Rows from block 2 of a small audio frame classifier, named by matrix and row number. Rows with one number belong to one channel. Each number is 128 + 32 x the weight over its row's rms, rounded and kept within 0 to 255. All counts start at 0.
After each channel's rows are labels from the 100 clips, of 14848, where the channel reaches its highest value: "lies over" is the class under the peak. Only what is clearly more common there than usual is listed. The data: phrases spoken by 400 fixed synthetic voices. In brackets: how many of the 100, against the usual share in percent.
# convs0: first width-9 conv, stride 2 (model.blocks.2.convs.0.weight, 192x128x9, each kernel summed), inputs 0-127
# convs1: second width-9 conv (model.blocks.2.convs.1.weight, 192x192x9, transposed, each kernel summed), outputs 0-95

convs0.34 [123 148 133 116 115 114 161 147 111 118 158  59 132 151 151 126 107 113 145 147 112 129 165  81 120  74 112 135 122 153 123   4 160 134 109  93 116 148 119 160 156 138 112  83 155 170 132 130 173 130  62 132 118  92 130 171 101  91 139 137 110  38 127 144  96  97 130 115 131 120  21 154 126 144 103 135 143 117 128 154 153 137  73 105 141 124  76 128  92 135 123 163 101 151  42 170 145 129 116 158 132 143 122 150  78  71 119 137 132  91  93 191 117 181 144 118 129 139 135  97 111 138  65  55 127 121 112 156]
convs1.34 [157 164 131 117  81 129 156 101 120  71 119 160  36 142 135 121 115 158 135 139 145 140 119 151 162  61  65 141 120 136 178  82 134 155 122 137  85  75 115  94 132 133 138  93 137 132 156  88 128 126  37 153 142 139 104 106  69  96 146  97 142  99 154 152 140 139 106  92 163 157 135 169  93  57 128 177  73 122  98 114 111 156 129 133 121 159 128 116 133 144 135 121 146 107 104  70]
lies over: /aʊ/ (39 vs 1.4); /aɪ/ (35 vs 2.9)

convs0.89 [153 121 126 110 132 111  83  87 121 146 120 148 114 113 167 102  86 123 156 145 132 124 127  69  90 131  70 143 107 107 132 190 135 135 100 132  98 113 153 147 192 111 102 101 111 147  93 134  82 156  46 123  92  62  80 113 111  87  84 160 176 141 111 107 115  97 136 206 168  56 123 153 152 129 127 109 178 112 157 132  76 129  95 175 155 121 112  76 163  75  91 118  96  75  63 149 100 132 102 144 141 170 116  85  95 162 134 149 125 168  80 101 139 116  94 112 222 159 116 122 137 161 123 130 144 135 135 146]
convs1.89 [129 133 111 138 205 132 194 192 166 103 125 148 121 159 150 100 138 146 109 134  63 107  98 178 109  76 163  72 107 125 129 147 125  81 164 118  97 125 119 113 124 171  42 178 178 110 149 120 162 158  94  97 162 129 143 105 147 149 167  93 119 164  84 153  87  90 109  97 132 130  91 121 105 124  85 135 143 144 138 130 149 132 134  62  87  95 128 108 144 150 103 130 120 147  94 126]
lies over: /ɹ/ (88 vs 2.1)

convs0.108 [138 126 100 158 113 154 150  85 120 133 111 128 115 146  98 138 166 169 136 128 145 111 147 129  74  53 149  77 133  88 138 106 116 105 155 110 149 141  82 170 128  95 152 161 142 123 122 169 106 147  53 137  34 149 130 143 144 132  41 153 128 102 123  73 117 139 149 120 156 180 155  87 161  98 202 181  95 104 109 143 135 212 147 111  68 119 136 120  79 159 116 194 170 109 113 151 139 123 139 126 138  67  90  99  49 164 128 124 151 112 182 117  92 109 120 110 138 170 145 116 153 107 134 105  97 117  97 130]
convs1.108 [ 88  57  76 144 205 194 162 156  92 117 118 136  92 132 136  86 149  76  90 142 106 144  87 121 152 176 126 105 133  83 127 171 149 125 153 135 103 127  98 116 108 139 110 124 130 107 157 123 168  89 105 120 185 107 156  49  97  92 106 131 157 131 118  73 129  97 138 173  90 113 120 126 126 120 120 146  88 114  97 104  87 142 122 138 118 156 110 129 201 163 128 122 102 163  88 102]
lies over: /s/ (78 vs 3.2)

convs0.41 [137 183 120 134 119 139 159 108  79 170 103 133 195 116 160 160  88 108 107 117 141 110 124 150 138  55 114 184 106  94 178 152  42 125 152 136 147 119  45 174 145 123 107 131 132 124 122 106 148 142  97  75 125 123 142 134 100 129 111 153 133  92 182 119  59 139 123 136 160  98 128 135 134 130 121 128 143 114 139 125 112 123 150 109 146 146 154 203 155  35  42 101  89  74 122  97 159 119 120 154 116 119 122  73 100 134 203  84 152 164  73 100  84 143 132 139 170 111  82 109  75 126 130 119 135 153 131 138]
convs1.41 [125 108  76 100 121 163  73 105  84 144  68  77 123 148  70  74 145 128 100 116  51 146  75 149 118 113 155  77 100 137  99 105 150  67 147 125  79 125 138  91 158   6 135  56 109 128 152  48 165  62  86 109 135  87 129 106 124 130 116 122 124 164  90 134  57  63 143 118 138 108  86  79 146 122 128 137 173 117 116  98 111 133  94 104 124 136 132  70  89 124 132  83 149 121 126  86]
lies over: silence (80 vs 37.6)

convs0.47 [206 159 137 126 108  98 102 144 150 118 138 104 175 128 143 149 141  82 151 132 152 120 113 114 117 106 136 130 113 113 107 131 119   0 135 131 121 133 108 183 124   0  82  79 124 161 158 149  86 142  72 119 105 150 140 147 110 118 118 121  88 154 127 151  93  90 123 143 167 103 107 138 188 138 102 123 149 138 136 135 133 143  99 140 112 126 140 106  95 152  82 124 112 158 164 150  79 124 165  89 129 122 136 161  72 104 165 171 149 128 130 113 137 153 171 136 125 152  96 121  21 126 120 137 110  70 141 132]
convs1.47 [124  44 152  78 183  61 126  84 126 108 120 115  79 136 165 106 150  70  35  71 132 104  62  38 149 123 120 156 147 110 152 141 148 114 181 114 116 117 150 108 127 149 135 125 131 175  80  81 180 113 106 154  93  88 148 138 110 137 145 111 111 141 124 111 116 143 106 153 105 120  43  93 154 144 148  94 162 115 120 125 103 128  93  99 123 121  94 108 135 113 122 148 100 164 150 208]
lies over: /æ/ (97 vs 2.3)

convs0.181 [172 103 138 123 122  77 147 135 116 111 112 120 151 122 141 130 127 113 138 108  75 160 141 124  97  66 141 150 151 120  90  10 106 160  92  51 133 156  99 156 132 105  92 158  47 137 152 160  99 141  39 136 104  94 104 105 116 155 129 126 129  76 112 143 104 161 113 129 145 152 133 123 118 123  48 100 100 149  87 168 121 128  90 166 127 138 123 116  77 129 142  91 145 149  94 132 111 125 128  89 137 112 124 114  18 118 177 135  88 125 163 140 120 164 154 116 114 154  40 121 158 158 125  84 144 130 139 158]
convs1.181 [129 162 137 134 125 118 173 124 167 100 124 165 117 160  92 153  66  76 195 138  77 109 129  15 128 126 173  98 138 100 142 105   0 151 132 145 162 105  96 161 140 119 122 134 108  66 160 171 111 191 125 105 165 137 119 139 116 172 158 134 142  96 117  85  93 167 114 165 118  86 136 115  76  99 140 124 141 127  74 116 140 101 155 169 134 152 101  90  85 119  58 143 148  96 132 152]
lies over: /aʊ/ (48 vs 1.4)

convs0.145 [132 130 146  99 125 175 145 127 159 127 133  34  81  96 125 154 182 123 125 124  99  92  48 107 172 101 121 114 115 138 154 135  59 100 134 141 148 102 123 177 132  99 117  41 159 112  90 126  13  94 117 124  92 153 114 146 145 127 121 176 153 122 162 173 143 184 140 125 164 115 181 144 151 154 112  91 166 113 149 180 131 138 114 177 143 115 145 108  67 109 148  69 132 142 158 185 103 135 128  92 145 160 124  99 151 119 124  82 118 169 109  90  87 116  78 144 160  86 118 125 120 143 151 100  92 142 132  97]
convs1.145 [ 68 105 110 127 112 121  69 110 133  99 170 107 153 119 130 139 118 130 150 104 133 151 147  52 135 109  94  91 119 130 116 161 113 154  52 126  83 119 139 113 141  97 112 113  92 109  99 133 160 137  92 117 136  91 125 107 114 109 122  91  22 118 143  91  65 180 141 157 140 124 184 136  90 113 128 154 132  21 100  80  91 194 115 148 161 144 146 135  85 144 126 166 155 127  92  90]
lies over: /s/ (25 vs 3.2)

convs0.32 [164 121 124 134 110 129 127 141 150 188  81 182  85 151  74 165 139 116 117 107 153 135 105 132 129  70 142 112 136  58 127 131  43 126 100 114 103 127 112 136  51 100 174  90  70 136 151 152 154 135  82  92  83 136 128 173 134 109 140 123 146 110 191 162  62  61 130 133 159 139 138 103 185 146 119  82 139 113 143  98 115 148 100 137  87 153 131 109  57 105 118 156 116 129 141 109 167 165 122 101 144 128 155 138  57 166 134  90 113 141 161  95 119 174 179 151 108 170  67 112 127 105  98  88 138  88 185 129]
convs1.32 [139 115 135 109 124 105 129 163 164 134  84 168 176 156 106 165 177 157 172 127 115 190  51 207 181 169  74 146 126 144  69 104 115 116 109 107 151 103 123 118 123  60 121  79 137 106  83 123 207 106 141 139 141 123 141 148 131 101 170 119 139 141  85 135 127 108 159 145 106 108 132 117 118 167 124 186 129 155 138 192  84 155 134 141 121  84 178 142  73 119 133 167 131 157 100 128]
lies over: /ɹ/ (78 vs 2.1)

convs0.150 [175 153  92 157 109  45  97 177  92 117 134 171 133 109 160 105 134  42 148 147 133 123 149 117 105 122 137 139 105 110 131 160 137 141 135 168 193  75 149 135 144 120 131  93 146 148  90 131 137 175  94  96 141 103 182 127  92 129 111  99 122 106 112 119 103  89 123 128  87 133 105 138 174 102  56 112 131 123 163 153 162  94  84 146 132 156 141 143  55 109  77  96 103 138  88 131 142 119 136 132 151 149 146 156  92  84  85  89 176  63 153  83 155 162 110 139 151 146  96 107   7  99  99 136 100 146 139  88]
convs1.150 [143 142 145  86 134   0 161 114 151 143 132 171 181 150  78 117 129 148  68 108 213 133 119 139 117 103 172 151 129  56 149 132  88 151 143 151  58 132  81  72 122 210  48 156 124 131 129  83 103 120 103 174 146 141 114 111 156  94  91 131  94 153 170  91 122 143 149 115 153 133  96 141 127 151 163 186  77  51 106  94 117 162 134 142  71 123 135  82 116 118 138 131  89  97 161 143]
lies over: /æ/ (27 vs 2.3); /aɪ/ (27 vs 2.9)

convs0.114 [ 88 125 105 158  48  84  39 149  95 158 136 147 121  87 134 143 144 140 157 115 124 159 138  87  98 126 201 129 125 146  73 149 117 140 102 155  83 134 123 152 196 117 181 107 132 139  97 120 108 137 103  83  94 106  98 124 130  58  75 134 106  58 140 107 129 132 147 142 108 141 171  77 132 141 120 178 114 121 144 108 103 133  87  93 160 128  75 135  84 134 113 135 142 129  95  92 169 166 109  64 130 146 163 144 115  94 126 139 148 200 165  96 170  95 125 126 196 159 137 142 129 128 111 156 216 118 159 163]
convs1.114 [174 149  89 114 137  46 127 196 104 147 113  82 136 149  99 112 159 127 150 113 134  87  62 168  72 158 124 104 110 138 165 115 121 104 114 168 130 155  99 140 108  61 127 139 140  93 143 128  77 133 119  82 168  29 134  87 163 140  98 105 132 118 105 161 123 128 158 116  99 136  85  63 134 144 142  64 136 206 165 161 104 120 100  89 136 137 113 118 122 117 157 115  97 172 131 135]
lies over: /ɹ/ (67 vs 2.1)

convs0.39 [ 70 126 148 143 170 158  71  77 186 143  90 106 167 121 108 132  96 128 128 146 107 141 131 147 119  45 129 112 115 116 108 173 117 133  90 133  51 114 101 128 192 167 151 136 125 137 159 101 148 132  95 104 119 114 136 141 128 113 147 152 116 183  87 174 140 176 103 172 111  66 164 117 128 120 124 156 125 174 129 169 105 113  87 140 125 147 117  37  90 100 142 181 138 135 130 136 117 111 181 149 118 168 118 103 123 169 147 172 133  45  92 116 126 186 156 172 155 170 111  79 120 137 101 129 143 111 190 197]
convs1.39 [123 130  95  54 116 145 142 125  78 120 102  95 106 149 115 134 117 136 105 142 129 113 107 157 137 120  83 158 134 161 166  83 128 124 159 143 168  71 167 138  54 124  87 128 104 119 112  91 118 151 176 131  79  64  98 133  57 141  83  93 128 113 108 148 104 134 164  97 134 127 124 111 134 144 116 124 144 113 118 127 137 162 109  48 129 150 116 120  91  97 135  66 165 168 146 150]
lies over: silence (86 vs 37.6)

convs0.45 [107 141 147 107 114 137 111 102 152 136  50 161 122 139 125 101 129  99  90 107 168 114 209 138 120 104 144 123 100  87 104 102 155 105 112 140 122 104 121 139 123 171 127 145 127 164 106 142 143 152  46 128  59  47 157 112 128 126 125 119  79 132 127  61 145   0 121 156 111 147  90 130 147 127 119 179  67 119  83 162 163 102 138  91 148 130 160 122 114 126 110 129 138 125  93  84 104 127 119 124 164  67 132 110 116 143 158 160 131 123 119 115 108 118 190 145 107 134  63  98 124 112 163 104 139 185 113 152]
convs1.45 [ 89 102 117 158 115 134 110 234 118 138 131  69 161 106 124 117 105 161  47  87 158 118 157  72 134 144 105  57 136 122  99 141 115 139 116 120 121 158 131  94 161 123 110 148 131 178 161 111  79 134  77 140 171  92 165 119 168 132 128 108 133 118 121  37 116 167  97 125  97 168 170 119  65 151 141 135  87 143  92 132 156 145 105 128 139 134 164 148 159 162 142 137 129 102 111 162]
lies over: /i/ (43 vs 2.3); /eɪ/ (34 vs 2.6)

convs0.2 [112 108 159 120 154 124 135 150 143 128 170  76 131 125 101  62 148 116 128 128  59 142  91 130 146 109 111 137 112 117 142  55 102 114  97 105 130 174 134 169 169 173 107  60  82 100 132 119  78 110 129 135 102 211 152 114  99 107 109 168 153 100 170 223 170 190 104 115 150 162 127 123 134 167  92  81 134 136 148 124 113 178  81 125 124 146  83 118 100 118 129 108  73 117  27 144 124 136 165  90 127 129 101 114 100  63 103 128 171 131 124 157 142 134 150 152 128 125 128  84 117 102 125  64  90  90 122 152]
convs1.2 [115  72 148 121 164  49 146 106 121  67 144 103 134 131 142 180 127 140 153  95 182 101 133  58 163 163 124 219 153 117 139 117 169 173  91 173 174 121 145 134 128 171 112 139 108 143 160 199 147 149  89 149 150 123 161 169 139 165 174 107 134 137 121 100 110 160 140 149  89 161 106  73  94 141 108  62 132  69 102 114 119 157 147  83 123 133 105 100 114 137 146 115  98 126 177  52]
lies over: /oʊ/ (46 vs 3.4); /eɪ/ (29 vs 2.6)

convs0.184 [146 124 133 161 141 109 139 123 108 122 131 138 145 136 188 140 144 146 111 147 147 110 158  52 145  83 162 146  79 100  92  61  45 109  89 180 137 157 124 135 162 156  91 145 107 123 115 140 109 121  60  72 100  93 152 108 125 122 139 111  86 156 123 130 136 103 103 123  84 132 126 121 111  97  97 135 139 113 187  92 103 128 128 119 129 145 118 148 126  91 155  38 142 103  56 117 153 133 115  92 164  64 151 126  72 122 173  63 150 139 106 132  84 107  77  80 157 152  74 114 110 105 144  47 153 153  65 137]
convs1.184 [129  75 155 128 106  96 163 137 114  94 122 134 125 162 135 106 149  97  76 132 103  84  73  96 158  78 133  63 121 120 157  85  56 136 146 141 177  47 123 105 171 107 122 138 135  80 142 187 100 139 111  77 173 115 166  92 152 125 102 120 122 140  79 123 122  84  98  95 148 123 110 181 122 102 125 102  70 135  63 157  99  89 125 148 169 157 148 169 135 102  96 136 163 136 155  93]
lies over: /ɹ/ (35 vs 2.1); /l/ (35 vs 2.3)

convs0.40 [104 164 147  56 144 120 166  48  90 171 102 163 112 131 155 140 123 132  97 111 145 160 117 129 156 104  69 107 110  92 120 142  99  94 110 150 154 114 128 107 135 123 132 124 143 139 160  90 185 139 133  90 108 104 165 126 103 152 129 141  95 153  44 114 169 141 111 124 111 159 166 138 127 112 134  83 116  43 124  94 153 173 118 124 141 137 112  73 206 137 112 122 142  81 145 110 100   0 122 126 138 139 129 109 110 174 163 142 131 128 171 105 107  99 139 136 139 147 102 127 119 148 136 114  48 136 190 145]
convs1.40 [120 109 112 116  95  89  93 119  43 128 110 109 131 128 109 114 152 110 120  93 148 129 134 134  96  80 148 119 131  42 194 117 133  84 128 148  78 138 122 102 121 113 102 121  79 112 117  79 104 125 148 112  82 133  89 101 102 157 118 109  95 134 132 122 130  99 124  42 110 119 103  85 127  90  88 110 113   9  73  32  47 218 117  90 147 154  54 148  80 103 120  87 120  89 152 143]
lies over: silence (66 vs 37.6)

convs0.85 [ 90  77  60 139 143 109   0 132  91 152 128  82  71 148 132 128 113 119 113 142 146 127  98 139 117  62 134 112 124 111  68 168 119 116 111 162  99 105 111 156 187 133 107 138 157 128 158  97 123 130 153  86 141 115 153 116 123 127 141 135  91 131 102 155 119 132 150  87 149 103 152  79 133  86 137 132 137 112 130 156 100 160 104 147 102 157  90 159 125  98 168  80 173 118 116 132 133 152 131 143 126 136 111 114 141 128 141 132 155 150  92 107 131   4 119 147 111 160 101 155 142  94  95 165  92 148  84 123]
convs1.85 [122  97 106  77 132 109 126 103  87 112 176  95  89 132  90 147 127 104 103 133 156 103 133 123 127 142 114 120 145 140 152 134 109 131 142 126 124 123 100  58 148 116  85  97  96  83 119 163 101 178 150  93  81  36 100 118 139 107 129  79 110 146 119 138  93 127  83 119 105 130 116  32 127 158 102 105  90 159 111 131 180 107 103 103 119 182 174 127 108 153 133 107 135 152 147 117]
lies over: /t/ (37 vs 4.3)

convs0.179 [143 151 194 117 126  62  95 142  58 149 153 129 131 112  92  34  90 176 123 106  90 104 113 131 126  98  96 122 163 134 161 121 129 132 122  81 138 176  84  92 141 127 106 142 161 140 149 169 134 156  86 158  91 130 131  58 120 119 117  85 149 104  63  96 147 125 129  67 140 135 111  86 181 132 123 172 120  38  97  97  93  99 142  89 129 144 149 169 148 143  67 100 176 103 119 118 122  66 130 160 127 108 116 152 100 123 152 110 132 180 169 142 104 138  96  86 144  93 163 118  76 156 148  86 178 116 137 119]
convs1.179 [136  98  47 100 182 115 115 194 156 115 113 152 111 111 137 118 139 135  77   8 114  91 116 152  84 135 133 115 112  76 141  86 131 144 122 178 138 170 152  97 139 113 121 113 164 167 179 108 123 128  87 110 138 104 131 110 154 137 107 116 141  77 105 171 133 149 148 121  76 140  73  66 167 144 128  99 168 177  99 119 172  78  85 113  85 150 132 149 144  78 136  62 146 110 131 127]
lies over: /æ/ (52 vs 2.3); /ɛ/ (26 vs 2.3)

convs0.83 [169 167 182 165  81 122  56 150 133  96 114 177 126  77 171 126  70 104 178 112 150  90 129  82 143  35 114  99 125 110 147 143 131  93  86  76 124 105 149 130 134 111 126 134 117 140 115 190  54 126  72  91 112 124 115 197 156 148 174 177  95 127 181  99 159 105 166 123 148 166 100 178 180 134 106 194 126  98 134 111 156 155 162 147 103 149 156 134 182 101  99 113 137 118 121 153  98 158 117 122 145  81 118 113 135 126 127 159 104 129 131 114 130 117 161 122  95 138 146 110 135 153 175 105 213 153 128 151]
convs1.83 [106 132 159  89 148 126 134 145 125 153 114 108 206 142 158 104 153 169 157 105  99 102 135 110 110 160  91 137 111 141 149 132  92  83 127 116 134 187 128 152 187  78 119  68 127 139 132 109  97 115 144 115 115  82 157 113 133 145  81 127 129 141 100 100 167  89  62  92 114 132 166 141  97 169 128  79 138 118 138 126  92 169  77  89 168 111  99 166  73 172 141 105 115  68 187 135]
lies over: /i/ (54 vs 2.3)

convs0.147 [ 86 105 150 126 148  68 141 106  94 192 122 101 124 125 107 166 150  82 145 161 131 130 143  97 114 120 131 108  87 140 128 126 149 113 149 134 165 141  91 213  67 125  75 121 175 130 135 159 129  85  75 107 111 135 110 145 124  90 110  79  83 153 143 155 150 158  78 100 115  38  75 181 139 142 147 148 131 175 147 152 102 150  78  97  77 120  99  98 158 136 122 160 115 166 150 121  84 147 204 173 116 141  79 111  99 121  66 114 155 126 116  81 150 167 151 131 154 106 137 128  51 106 145 123  64  89 130 116]
convs1.147 [162 120 160 125 181 179 157 104 145 107 108 144  86 104 132 146  66 136  86 126 152 120 119 147  91 170  88 116 137 114 134 111 152  83 207 125  82 126 146 143 113 152  81 135  97 142 140 147  96 131 226 148  93 108 168 119 142  75 120 101 117  92 111 130 125  94 108  72 105 171  59  97 158  67 149  58 158 162 121 127 102 123 186 135  79 105  89 112 197 119 163 130 114  97 161 183]
lies over: /æ/ (59 vs 2.3)

convs0.105 [154 156  93 162  90 137  87 134 167 162 155 133 109  89 153 156 124 131 135 154 143 106 134 130 110 111 107 110 117 131  94 112  86 122 140 102  33 202 107 180 126 117 136  31 118 122  93 113 116 125 115 109  50  79  95 159 110 120  52 118  91 136 128 131  77 141 121 135 153 136 143  73 169  99 156 100 108 114  98 108 130 108 136 107 155 125 131 104  65 123 133 143  61 128 144 159 120 143 184 141 162  81  53 161  89  86 122  94  97 101 137  97 116 189 156 133 137 154 111 135 149  98 187 103 157  76 134 173]
convs1.105 [140  75 112 159 148 121 160 106 148 105 109  81 110 101  90 166 145 158 106 135 123 140  74 129 160 150 157 114 121 144 127 109 123  88 178 143 111 127 123  80 107  68 183  45 144 132 161 114 130  82 113 146 122 125 134 107 147 118 151 112 109 138  89 104 119 139 168 149 139 144 124 144 100 136 140 115 104 132 155  53 160  94 133 130 135 131  77 128 122 136 120 190  76 188 131 142]
lies over: silence (100 vs 37.6)

convs0.16 [112 124  89 198 135 140  83 133 178 121 153 179  80 149 155 118 139 112 157 108 136 168 124 139 158 133 135 131 159 123  76 146 131 119 102  87  85 193 137 148 126 129 115 156 163 142 124 173 114 124  79 132  99  99 101  88 158 117 167  84  96 179 213 169 141 133 106 156 118 121 114 184 198 158 187 172 165 139 148 198 126 112 137 132 184 120  99 145 133 112 156 120 131 166 139 198  93 147 134 128  92 117 152 130 165 139 128 114 124 177 145 193 144 168 121 149 182 156 171 105 136 144 179 126 210 114 127 166]
convs1.16 [142 110 152 160  95 118  48 104 105 145 171 104 130 118 157 118 138  91 101 113 101 131 161 119 131 109 158 117 133 119 158 103 112 136 101 104 122 128 126 158 144  37 141 148  26 124 177  95 108 140 137  54  81 159  99 127 119 116  96  90  84 136 116 127 138 129 135 107 130 110 145  84 125 165 116  86 185  31  98 145  30 170 131 124 161 164  96 162  18 131  89  69 127 117  99 135]
lies over: /z/ (60 vs 0.6)

convs0.68 [141  87 142 139 135  70 118 125 119 107 106 124 150 132 109 138 124  98  89  98  84 131 113 143 114  91 100 129 173 135 166 100 100 132 107  69 140 169 108 125 117 114  81 146  71 166 128 158 115 145  66 149 134 173  70  99  70 147 114  80  57  88  92 124 126 155 111 132 162 171 124  84 102  97  66 124 117 122 112 142  96 128  88 163  63 176 115 102  95  92  92 153 122 151 136 125 104 117  80  98 136 151 109 115  53 114 174 130  49 119 124 106  89 113 169 105 136 109  75 107 182 154  54 112  91 107 110 186]
convs1.68 [124 168  70 163 169 116 137 118 143 103 142 220 133 108 112 161  66  98 167 122 113 118 185  13 108 142 154 121 171  91 146 137  30 189  74 149 157 114 131 158 114 111 176 190 111  60 161 117 121 199 115 107 188 148 131 118 144 131  82 131 161  68 150  88 157 175 136 198 102 137 123 161  58  94 124 105 116 127 138 101 149  95 152 130 119 145 124 126  69 127  88 154 123  93 116 164]
lies over: /s/ (76 vs 3.2)

convs0.23 [140 124 132  90 106 132 133  74 129 120  64 139  96 122 125 105 147 123  58 122 123 131 143 150 101 120  79 152 107 101 121 111 106 154 132 150  93 116 127  87 131 163 164 134  77 146 128 135 150 164 111 141  94  69 156 139 112 165 122 136 133 106  68 113 120  86 115 157 112 128 163  55 152 117 101  86  68 111  99 121 144 168  96 167 152 104 163 122 138  82 141 101 116  73  87 104 151  84 122 122 112  45 115  78  84 169 146 159 159 150 141  86  44 122 175 140  46 185  88 105 117 137 140  69 155 175  77 141]
convs1.23 [139  86 106 146 180 163 164 165  68 145 105  71  65 106  80 148 102 141 112 170 112 103 153 137 130 142 102 114 170  73  98 126  62 107 155  86 140 114  88  64 132 137 132 108  73 127 107  41 135 117 135 151 104 159 144 163 123 127 173 112 208 127  68 141 136 113 112 123 118 115 156 119  99 105 119  87  88  92  93 137 141 118 139 101  92 137 101 141 131 128  60 158 108 146 120 166]
lies over: /aʊ/ (33 vs 1.4)

convs0.123 [162 170 115 131 124  86 145 139 141 136 130 130 156 135 124 142 134 108 130 159  83 145 124 117  72  67 119 136 132 115 125  97  49 117 108 101 118 165  91 130 148  87 166 125  78 164 123 124  38 104  32 127  45 104 141 165  96 102  76 151 122 124 114 136  70 114 141 159 202 179 138 120 128 168 126 116 137 128 101 106 126 157 103 171 151 148 112 111  68 125 111 132  88 140 104 154 125 165 112  55 134 113 110 108  45  84 165 129  66 161 161 120 102 150 141 101 167 148  80 124 111 146 148  84  99 125 133 154]
convs1.123 [135 121 160 135  92  84 147 156  98 103 135 113 135 148  96 136 114  91 138 138  69 143  51  94 126 154 150 126 137 113 115 112  87 106 133 128 137 144 119 133 115  89 124  29 144  69 127 114 149 102 107 107 136 119 120 114 118  98 139 155 153 110  87  94 119  67 104 138 129 136  66 154 101 146 114 154 131  93 104  32  83 155  90 133 174 164 109 142  83 102 132 143 124 136  51 129]
lies over: silence (96 vs 37.6)

convs0.178 [191 148 139  69 142 128 176 117  43 157 124 149 100 102 104  89 114 135  83 110 118 193 119  92 114 116 112 152 107 165  82 121 125  89 137 134 168 131 114 108 147 148  96  74 118 102  98 143 175 153  80 158  85 106  79 148 146  87  45  74 132 146  62  80 132 138  90 135 154 135 144  87 155  96 104 122 114 111 157 121 141 163 117  79  66 142  93 161  89 112  81 140 116 141 104 145 125 150 118 126 128 133  79 116  89 136 101 135 141 128 113  92  77  90 143 116  35  83 136 143  95 157 120 113  79  90 148 169]
convs1.178 [141 117  88 153 140 162 169 161  77 124 113 139 143  95 115  78 141 142 173  56 111 128 159 124 125  98 151 141 101 104 189 175 137 150 148 138 119  92  54 128  90 168 109 128  80 108 192  84 119 115 147  98 133 177  88  97 124 134 119 109  84 152 105 115 158 124 154  80 105 145 111  89 138 136 118 141  97 122  92 112 146  91 127 132 166 155  79 160 133 100 132 107 103  96 126 153]
lies over: /s/ (68 vs 3.2)

convs0.54 [174 145  88 115 113 134 195 138 103 118 111 204 143 111 114  69 151 147 114 138 163  89 130 116 102  61 138 105 138 137 122 153 102 116 131 189 215 144  86 133 167  88 139  85 107 129 116 134 125 147 111  99  40 129 117 192 136 104  55 179 143 136 120 156 114 120 124 124 106 150 152 108 149 135 145 125 124 109  95 165 134 202 126 144  94 100  98 182 110 147 144 139 147 142 101 147 120 128 200 114 136 104  82 159  93  96  94 147 152 133 149  79  57 155 159  90 142 158 149 169  68 154 136 148  64 131 105 105]
convs1.54 [136 150 109 144 172 120 137 118 109 157 110 141 111 128 104  63 105  75 110  48  78 134 147  98 135 128 151 156 149 139 156 146 187 138 159  76 141 106 158 122 116  97  76  88 111 167 152 103 166  97  83 123 121 103 151 118  59  88 150 146 121 128 145 121 132  49 106  48 113 120 110  73 162 144 119 118 210 124 111  88  84 180  41 127  87 125  96 130 122 155 152  46 122 142 168 132]
lies over: /æ/ (33 vs 2.3); /t/ (28 vs 4.3)

convs0.125 [139 129 146 103 166 116 126 137 162 104 110  63 150 123 131 153 155 127 160 144  98  66  63 131 126  53 104 135 126 152 183 138 116 113 130  75  90 166 146 165 180 155  93  52  74 115 135 129 166 129 104 128  92 151 125 125  91 119 117 135 127 112 164 187 158 153 106 129 144 209  82 175  96  93  80  82 150 164  96 159 115 191  54  87 113 131 146  84 147 135 128 115  87 124 105 124 115 140 153 132 132 135  83 125 111 155 125  73 105 140 116 164 110 149 145 161 119 141  73 141 173 114  78  48 113 146  90 136]
convs1.125 [194  89  70 135 134  66 101 115 127 122 130 147  81 143 137 155 133 128 138 170 151 156 165 116 123 131 123  58 117  79 164 116  84 189  45 166  76  84 136 147 129 121 177 140 127 108 141 112 165 165  96 150 126  88 137 150 189 122 165  87 157  71 173 121 164 163 103 159  77 157 158 109 121 134 108 160 134 129 178 106 175 145 138 103 114  89 154 122 121 118 108  89 132 147 152  85]
lies over: /oʊ/ (58 vs 3.4); /aʊ/ (30 vs 1.4)

convs0.17 [ 73 152 137 104 136 121 111  70 126 138  73 164 133 105  74 118  90 127 101 128 181 148 112 138 134  55 138 114 159  85 142 144 151 155 171 106  99 163 153 116 150 119 109 148 111 145  82 145 140  89  52 109  50 141 138 132 163 112 153  94 150 139 180 149 132  93 133 158 181 136 121 173 157 107 131 117 168 146 200 173  70 169 144 120 102 145 180  98 163  76 145 110 134  99 167 127 115 132 125 134 116 128 114 179  96 122 117 147 180 155 187 169 131 129 120 133 111 219 175  58 121 126 129  85 148  90 122  90]
convs1.17 [163 102 134 125 125  84  72 180 123 115 102  92 142 101 151  91 146 131 143 109 100 138  76 124  79 111 111 162 156 111 147 143 153 121 142 128  74 138 181 137 143  81 156 139 154 103 113 134  95 109  82 116 138 104  95 136 163 147  83  63 129 154 159 169 115 101  97 117 149 146  57 173  58 131 139 104 138 180 128  93 121 100 108 115  51 131 126  71 109 126 132 140 139  70  74 136]
lies over: /s/ (82 vs 3.2)